Rows from block 5 of the text decoder, named by matrix and row number. Rows with one number belong to one neuron. Each number is 128 + 32 x the weight over the matrix's rms, rounded and kept within 0 to 255. All counts start at 0. Numbers have three digits each.
# fc1: MLP up (decoder.blocks.5.mlp.fc1.weight, 1536x384), inputs 0-383
# fc2: MLP down (decoder.blocks.5.mlp.fc2.weight, 384x1536, transposed), outputs 0-383
fc1.365:204081128128128128059145128128145073108128084128128128128128121128083128128128128045128099179128128128161128128128208128128128194128128006128128209128128128128128128128141128046084210128128128128128128128172128128086128128128128128128128128128128153128193128128128128128167128128128128128101128128092181128128128128128128132128128144128128128128182063128094052128128050128102093128192128128197128128199128128128128128128128178128128128128128128055128128072128128128128128128128128128128128128128099128174128128128128128128128128128107128128128063222128169079128128075128128159188054128107128128105128139128131128128128144128128128128128074128128128128128191099128128128128128128099128128128128128128128128128186128128128128020255128128128128024128126128211128128106171154128128128064148207128128098128128128190164128128128081115128132128128061178155212128128128128128128128128128102130128128142151128115105128128128128128128128183128128128132086128128128128062128128128128128180152128128128128114128077155128206128128128128140128128159128128082128044110128157128128090128138088186052101128128128128128076074128128128167128128128128128081099128156219202
fc2.365:128128128187128128128110128220048128128128128128128128128128128128128128128128094128162128128207128128201154067128128128177101128128128128128154128199128167128128128128051128128128128063128128128128128128128128128087128128128128128157000128128212205128128128128243128128004128128128128128189128092128128128128171128128128128128203128128128128128128128128135128128128128128128128128128151128143128128128128128128128053128128128178127128128102128128118128128128128128147128128128055128200128090128168128156128188184128128128128128128128218128128128128128100128128128128034128110128128128186128128128128128128128128128128058128199128128128128128148128128128128128128128128128128128128040128128101109128128128128234128128128128128205128128128128193128128128128128128128128128151208128087145128204128128128128155167128128128128168189081128170087128128128128128128128054128069065128128112128128128128128128128128128128128128128128165128205128128152128128128128128128128128128128169128092128128128128128128163069128143128178107128128128128128128128128128128128128021128128128106185128128128085128128128128232128128128128128128128128128092128100128128081128149
fc1.366:128128064128128179089128128128193068128076128128080128128086128128128187128162128128128128128128195128128128020128153170053080128128096128128128067128128128128205195128128128128128128128090128128186128128090037040128128128128128091128128128128075128128128036128128078128128128128128183243128128167128128128128128128128128128128128039198178128128158128128128128128128058128128128128128128128073128170128178229128128102128128128128128139080063128128128108128128206128128181122128211128203109101128135128043128093128176128128128128128167156082128128128128071128128128192128214128128167128128128128128128128128128128128128128128162128128128170192232128128128128128128128047128128128128128128128128128128128128128128128073128128120128128128128128037128072128188155185128128128128147128128191047128128151128128128203128196128214128128139128128128128128000128128128065128128128128184128128153128128128128128139214128099128128128128183162189128158128128128128128128128128128049128128128128089128128128128128128128128128128174128049128128128069213176128077128128128212128091173128128170103128128146128128128165033128228128166128128128128128128140128128128128128
fc2.366:128128128128128128128128128144064097128128230128095128128057128128122128128128128122128128128095128189021128128128199128128128128166128128209128128056104128128128079128128128018241090111128128128128128128128128128140173128128128128128128128128106128128128128065128128163128128054128128112073086087128128128128128128128128128128128128075193032081128128150058128128128128128128128128128174128128128204183128128128128128156128128128128128128128128128128230128204153128069073128128128182146128175128241194128128207090128128173128128128128096185128086052128050128128154128152048128128128128128128180128128128142128128128128128098128128128128128154128189179128128128128070122128195128128128128128149198128128074212128148128067128128128128059125128255128128128128117128128128128128128128128128128128071152142128021123128128222128171128128128128128128134160128128069181128128128128192128128128085128080128128128188088128128128130128162128128181128128128128198128128078128184128128128128128128128128128128174148125128128128128072128128128128128128128121128090128076128128128128128154128064070128092128128128128128128128128166128107128128128128128128128128128128
fc1.367:096128153128128128128128128056128128128128128128159128128128128182179170128128128191128128128128076128128127128178128128128128119179128208128095207128128194197128183128128089128055086128128128145128128128184232063128154091128128128128172104128128195128128128073128128190128128139128220128154128128128128077128128128128146128128128128213128128128128128128128128128128128128128128128098128128128128128128174128198128128128128128183128128128128128128073128177128128128128180128128128082128172128070128205118128169128128128128169128128128128176128128128128114128230046128128128128128128065128223128128089128128128128177128175128159128128128128128128128128128128128007000128128002128128128128128128128128128128128128128128128101122082076091128128128128075128128000128128128063128128205128089128055178128128128082128128187128128082071128226128097111128128128128067128113180128128128128128128128128128128050180128128040128128128133128128172036128128128106128128128070128128198137128128183067107128128191169153128090128128128128193128128128128128074176128128128128128128128128167128117155087128128128056147159128060128128128128128128128236170078128128128010128
fc2.367:093106128128128128129128128082128128128128128038128128128128128128128128128128128128174097128080128208128128073128128128128128156128123097128110205128128128128086065128137128128128080068128085128083128128128128128128128113128128128128128128128054128128128026053128128128128128199128210128174199128128128128128128085128128128128128128128128128239128090128128128128128128198143128128128128088128095128020128033128244128128128113194128128128128128128128128128107149165117061128128128128128222154128128021194128111128128128128128128255156128128128128189128128128128128128050128106210128128152179077128198170170128128128128128128128177128128128128194128128128128128128128128128128128128128128128128128169094128128155128128045128128089150128128128128128128128128128128091128128128128128128128128128128128128128128028128128128144128179140128128128170089165035128222202128128113128206128128128173128128128082128128193128128216128128093128128128128128128128084128128128128090118128044128128128077128086134128128128215195195184128128128128128183128096037128128168119128128128128128071128043128211141128166128239049192065128128128193128128128128128168048128128128
fc1.368:128128034152021128114197064128128128128081128115089097128128192128128128128128181128128128128134128128061063202128109128128128128128128128128128128128218052128073128128128000128128128128128074128128128128128128128128175128049128128212128128128128128128140160128128128128128172067128121090128128128128084128128128186128177128128128128128128128128128128128128162164128141128128128190128128188128128128128128128128128128199128128045128157039128128128178128128128128128128219128128128097128128107192128128128128189128096128128065128128080128128128128077128128128128128221128134128128128184128085106103128128128128128188128128128128128128128158128128128128128035128128128128128128128130128149128128128128207164128128147128128128128128128122128128128128128128187082128128128128128128128066054128128128128084128128128128021128128131168128128128128128128221128170128128179129128128141128128128098128164128128128181128128128128101128128128187128128128128251047128128128170095115128086128148128128128128128128181128128128128077144128128128128128128171128128128128195071128202128128128169206128128128128128236128128138087065128128128128128152202128128128128190097
fc2.368:128086128128128128128086128075075128128128128128063140128128128128128159128058128128128128128128127128128077148128128128128173128052128255128128128128128128128128190154128128128200128215128128128000128128128188128128128128128128128128128128128128211201128128128128128128128086128128066128128128128128235114074212128081056128128128128128128128128128128128159128128128076161092128128139128180128128128128128128023128058128128128060128128128128128128128128064058128128128128197128087128128092160184128128128128128128209128128128128183128196164070128128128170128107128172128128128128159128128132128128128128128128080128128128128255114128128128128128128128128128128128072128128147128063128057128128128128128194128128128148128176093128128128128180128128128128197090128128128128128093128167128128128128173128128128128128147128128067128128128128195088079079128101077128086128128052077128109128128128128128128128128128128128128128128128064075054128128128076128128155106035231128128128128128128128128128170128128104128040128128128128128160128078128147029128128128104128128224128128183128128128213128128128100128128128128128128128128128128128128128128128128128128
fc1.369:128128128115128187128128128128128187128128128128128128128128128128128128128128170128128128128128128180136128078099177128128128210128128128120170061012128094128128175128128128128185128128128102182128177082128128128188085128122128128128128128051128128128128035048128128128199113216128163128128128134177128176128032128101128065128128190128099128128128128128128103128232128128075128128128128128128138065128128128128084128128128128128128177058060080192128096128128183128128128128128128101048128128153123128108128128012202128093128047128128106128134128236128128099128155174207208128128128128128128128128248128128128185128193134100128128142128128128128173219038183128128128128125076128128128128128128128128133128040128201128128128128128128128128128128091149052128029128128128128128128076128128128128078057128076081128128193050128216048128074128198188128128178128128128128128128128128128128119128128251128128128162128128212128167128128128128128128128128128124166128128040233128128068128128128128128128128171058128128128164128204128128128128128128128128183128128084128128061128232128128128128128128128138128087128128128116128128128128128128128051079128128128128
fc2.369:128128000128110082128133128128128128120100184108161128128128128128128128128128139106128128161222128086128128128140122128128128128128066128128128128128128128128128128128128128128128128128128128128128128128128128128078128128128128128108202128172128128128128128057085128189128128128128128128202120128128128128128128198128069063191128128128128128128128128128160128188128064128128128166128185128116101140128128128181128014089198128128154128128117074128229119128128128128128128128128128128128128075081128099128128128128128128128255170093182009128079128128102128227128128128144128111128128128075193128128128128161128128128128054172128128128128096128027128128133198128137128128096128128187184128094170128183128071177088128128128128128099128128128128128194207128088006128128128128128128165128128114128128128128073128128128128128128128128146128213030088128128128128128058199162128128128105077128146138128128128048128128173128128114128128089166208128124081084128128183128053128128128128047128144128128189146083115041128128128128128128128128128099104124128212128128128083083128128128103052128128128128128128128128128128128128128205128095039128128128165115128128128
fc1.370:128128128128128128128019128086128134128128037128128128128128128128149128128128080128128128128128128128128128128128128128128128128128128128128128128123128128188128128204096198128128076128146128122128128128128128189090128128128128128128128128128068081179128128128128128157128128128128128128047128093128128128030128128067128128128178128128158128128128128128128128128128209128128211128063189181128128128128128128128128128128128159128128128103021128128128128128168128128128128072128128128128058128128128083091128160128128128128128114041128156128128128128128128178108084128128128122128128128128066074050128128158157128128128128128128128128128128027128128128216124249202128128128128045128061113128128186128128128128128128081128155072144128128128044128128128128128128128128128128128128128128128128128128128128128128128128128068128099061067128128128128229128206111128153128128128128108128128175128128128128128122128091128128128128128128128128128128048162128128128128128128128128078128128128219128183128128128128128128128136128128144128128176128050128128060206185128128128119128128128128231128128162191181064128128223128128162104128104128128128029029128128128128
fc2.370:128128128104128128128128128128065128128025154186128128128128128128128128128128128128128128085128128106128081149128128128128077128143128128128128128128128133128154092155128128128128071155128128128068128128088128128128128128168128193101128128128036128163128128195082128128109128116128044128128128046103128128128128128128128073043128084128128163152128128128128128184128128063128128128128061128128128128128128032128128128128070128158128128124114128128179128170128128080128128128128128128128187022146173128128128128222128052128128128128155113169128077128128128128128128128128128128128128128083128128059128128185128128128128128163128128128128236128128144128128128128152128128128128128159128128093128128128094128220128160206128128128106087128128128128128128128128128128128128125165128128128103128128128128172095128128128182128217128128128128218128128089210128128185128088128128128167128128128128128151072219128091175095128128128128051128128128053140128128128128128128128128128128128128128070128102121159128059036128128128128128128128128170128128128128128099128123128165170128128128128128131128168128128228128128063128206105128128128128058128128076128128144128
fc1.371:128128128125128189128128088128176128128068128128149114128128128070128128128128128128152128128128145128128028128128128128128128128128016128128128128226040122128128128198169128128128205128168128128158128128080083128128027128128128128128061128128070036076128128128205128128128128128128098128128128128128128128128128204060128126128128128073153128128128128128128056128128033128180079128128128094128128193086128128160128128148065054128128177128118128058128128128128128128060204163128128128128128153031128177128128128163128128128074218128128128128128128128128128128128176128128128128106128128101128128128128128128082074128128128238128208128177049128128128128128128165128128219128128128128128128128128128128128128208128128128195128128128128081128178128128128128128128121128170128128128087153134128128128128128053029128128085128079128128128128128128128128203149128128056128128128128233014128128128128128128128128107168179128128128128128085128128076159128217128128128055128183170128128128128128128128128128128128128053128128128098174128128128128128128128128095082115066171110128128128135128075128153128125043128128128128128128128128128128128128128128128128128128
fc2.371:071128128106128128128128137095128128128128128128128128196128128128149128128159130128128128116128128128179143128128128080202128128149128184089128200128128128128128128128128128128128128128128128128174059128128128128182128120128128128128128128186128253128128128128128128128015128128128128128128128128215128128128091128128128128094128128128128128078128175101129128128128167128038128128128128128192128128169162128094128128128095128147128173205128091128128128128128128128128153128128158128128128184124128128128128128183128128095128128061131070153128128128143085128128128128128128128128128128041128175128211163128094128101128128218128072128128128165128128128128128232165128255052164128010074128128128128128128128205128147126128128151128169128128137128128069171128128128128128110117070031128147128128144144128206128196080128177128128128128128128128128128128128078128128128128128128128128156128140128128128255128128128128131128162128128092128128128089128128109128128063128026128153159068089128128128128128128128128128128128128092128128128128096128128128128128159128128128128129128156128128128219173009048128128071097228128128128128128128094128206208128128124128
fc1.372:128128128128154128128128128123171156128128128041128128128128128128128128128128128128128072128128128128128179128128080128128106047179161128086128128128054128128154083128128128128097128128128212128128128128128128063128128128155128128128075128184128189100071128128025139128029082128128128067128128128128128066128197128174128128145128246128128144128128128165130128147060083128173128128192128128128128114070128128128128128128064104128128128128245075125170128128071128128128128075128089128128191128049128129160128128128128128073189128031128128128128128161128128128128184189128213128049128128159128128128128186082128204128128128166174128212128128128128086099128128128128085128128128128128115128128128128156200128204128128128128128128128128128128078128128128128193128128128128128128128128128128128128128128162128128128128128128232128128101128128128128128128128201128128061128128128190128128153128183128128128128128152128128128151074128128128128128128128128128128068128128101128128196128128128074128128128050128128128128128231094093128128128128190128123128128000118033183099175128128085140128128128128128196128184128128128173128081128128128128128128128119128128
fc2.372:128128128128128128128101098128128128128128128128128095059128051128157128128128128146128128128128128175128128163128128101128200064128128118128069128128128128128128128128128046128128128091128179128128022128128207067128202112128128128128128128128128128128128140128128182128128121057128128128128061128128128155128128128128116128128128128073128128128128128224078128128128035128197071128087128128063128128128128128128128128088128128183128128128128128128081079128128085093128128128187128128176162103161150128137128128123213128128125128128087128128128128128128117128128128128128128128128194128081128174128033128013128128128128128128128177169143028106128128128128128171128128128128128128128172128128085106188128128128128128128128128128128128088128128128128128128128128128029095128128128128128128128128128128089128128128128128128128128128163128119128036128128128128199128128128128128128190152128128145148170171128128128070128128128128038180128128128226128128080197128128128128128128128128128128128128128239147128128128118128128128128128114173165107128128109128128128128128128128128055128204183128128128128128128128128128128128128045128128128098190128061141128058
fc1.373:114128165128134128072151128138128128128128128073128128128128128128128128128128128187128145061059128143128128160128077128128128241128128050095159128127176056128128128128128128083152128086128128128128128128128128128091191075128128222128063128142128128128128131128128128128128128019128128128065066234128049128128200172128128128155128128128128128128128128128128082128128183128128192108128128128128128128142128128128128157107128128128196160128190227075128128128128148128170128128128128128128128128128128128128128051128128128128128199069128168128128128128128036128110128128088172128128128128128129128128128128038128089128128128128128165128102060128128205128128130128067156128108128128128128128128077128128149128128128120128128137128128128128169128128128128166128128070128128128128129128128128088128218128170128088146128128229128078128128128128128128145128128128226183128111153128029094128128128128128128101128128092128071128077128128128128000128085128128128102128227128222128083128128202128098128128128128128128128128128128128128128115128128128128106077128128188042128083128128128128128128128083128128198128128128128191128128128094128128070128128128128128128
fc2.373:161128128128128128128128063175128128128128043180128128128128128178159096128148128235128128209213128128128128128128158128128162187128071082128128099128128128128233128128088128105128128128128128128141128128206083128150213128074077128163080151128128128128128128171128128077128128128128128106128164104128128105128162045128128102128128128128128194128128128050235128093128124128198128187128128128128128079128128128128128128128128128072093128128128128128128128128071128128128128128045138128044128177128128128128170128128128128128128128128128225128128128128128128204128095128128096128128128128128128128244128128128032128128077155128128128128128128056011165120194230128128128128128128128019034000128128128128128128128128128128128128042128128128131128128052070086128160128128128128128128128128176067128128128128083156064188128128128128128128128128154203128128128128128086103119233211128149128128056128128128175128168128128128128128086216128128128128128128128128078160128128162128128058178144128128071168128121128128128128128173128089128194128107090128128128128128128128121150128128055128128128128079128128128069044187093163128128209128128128128255037083128128128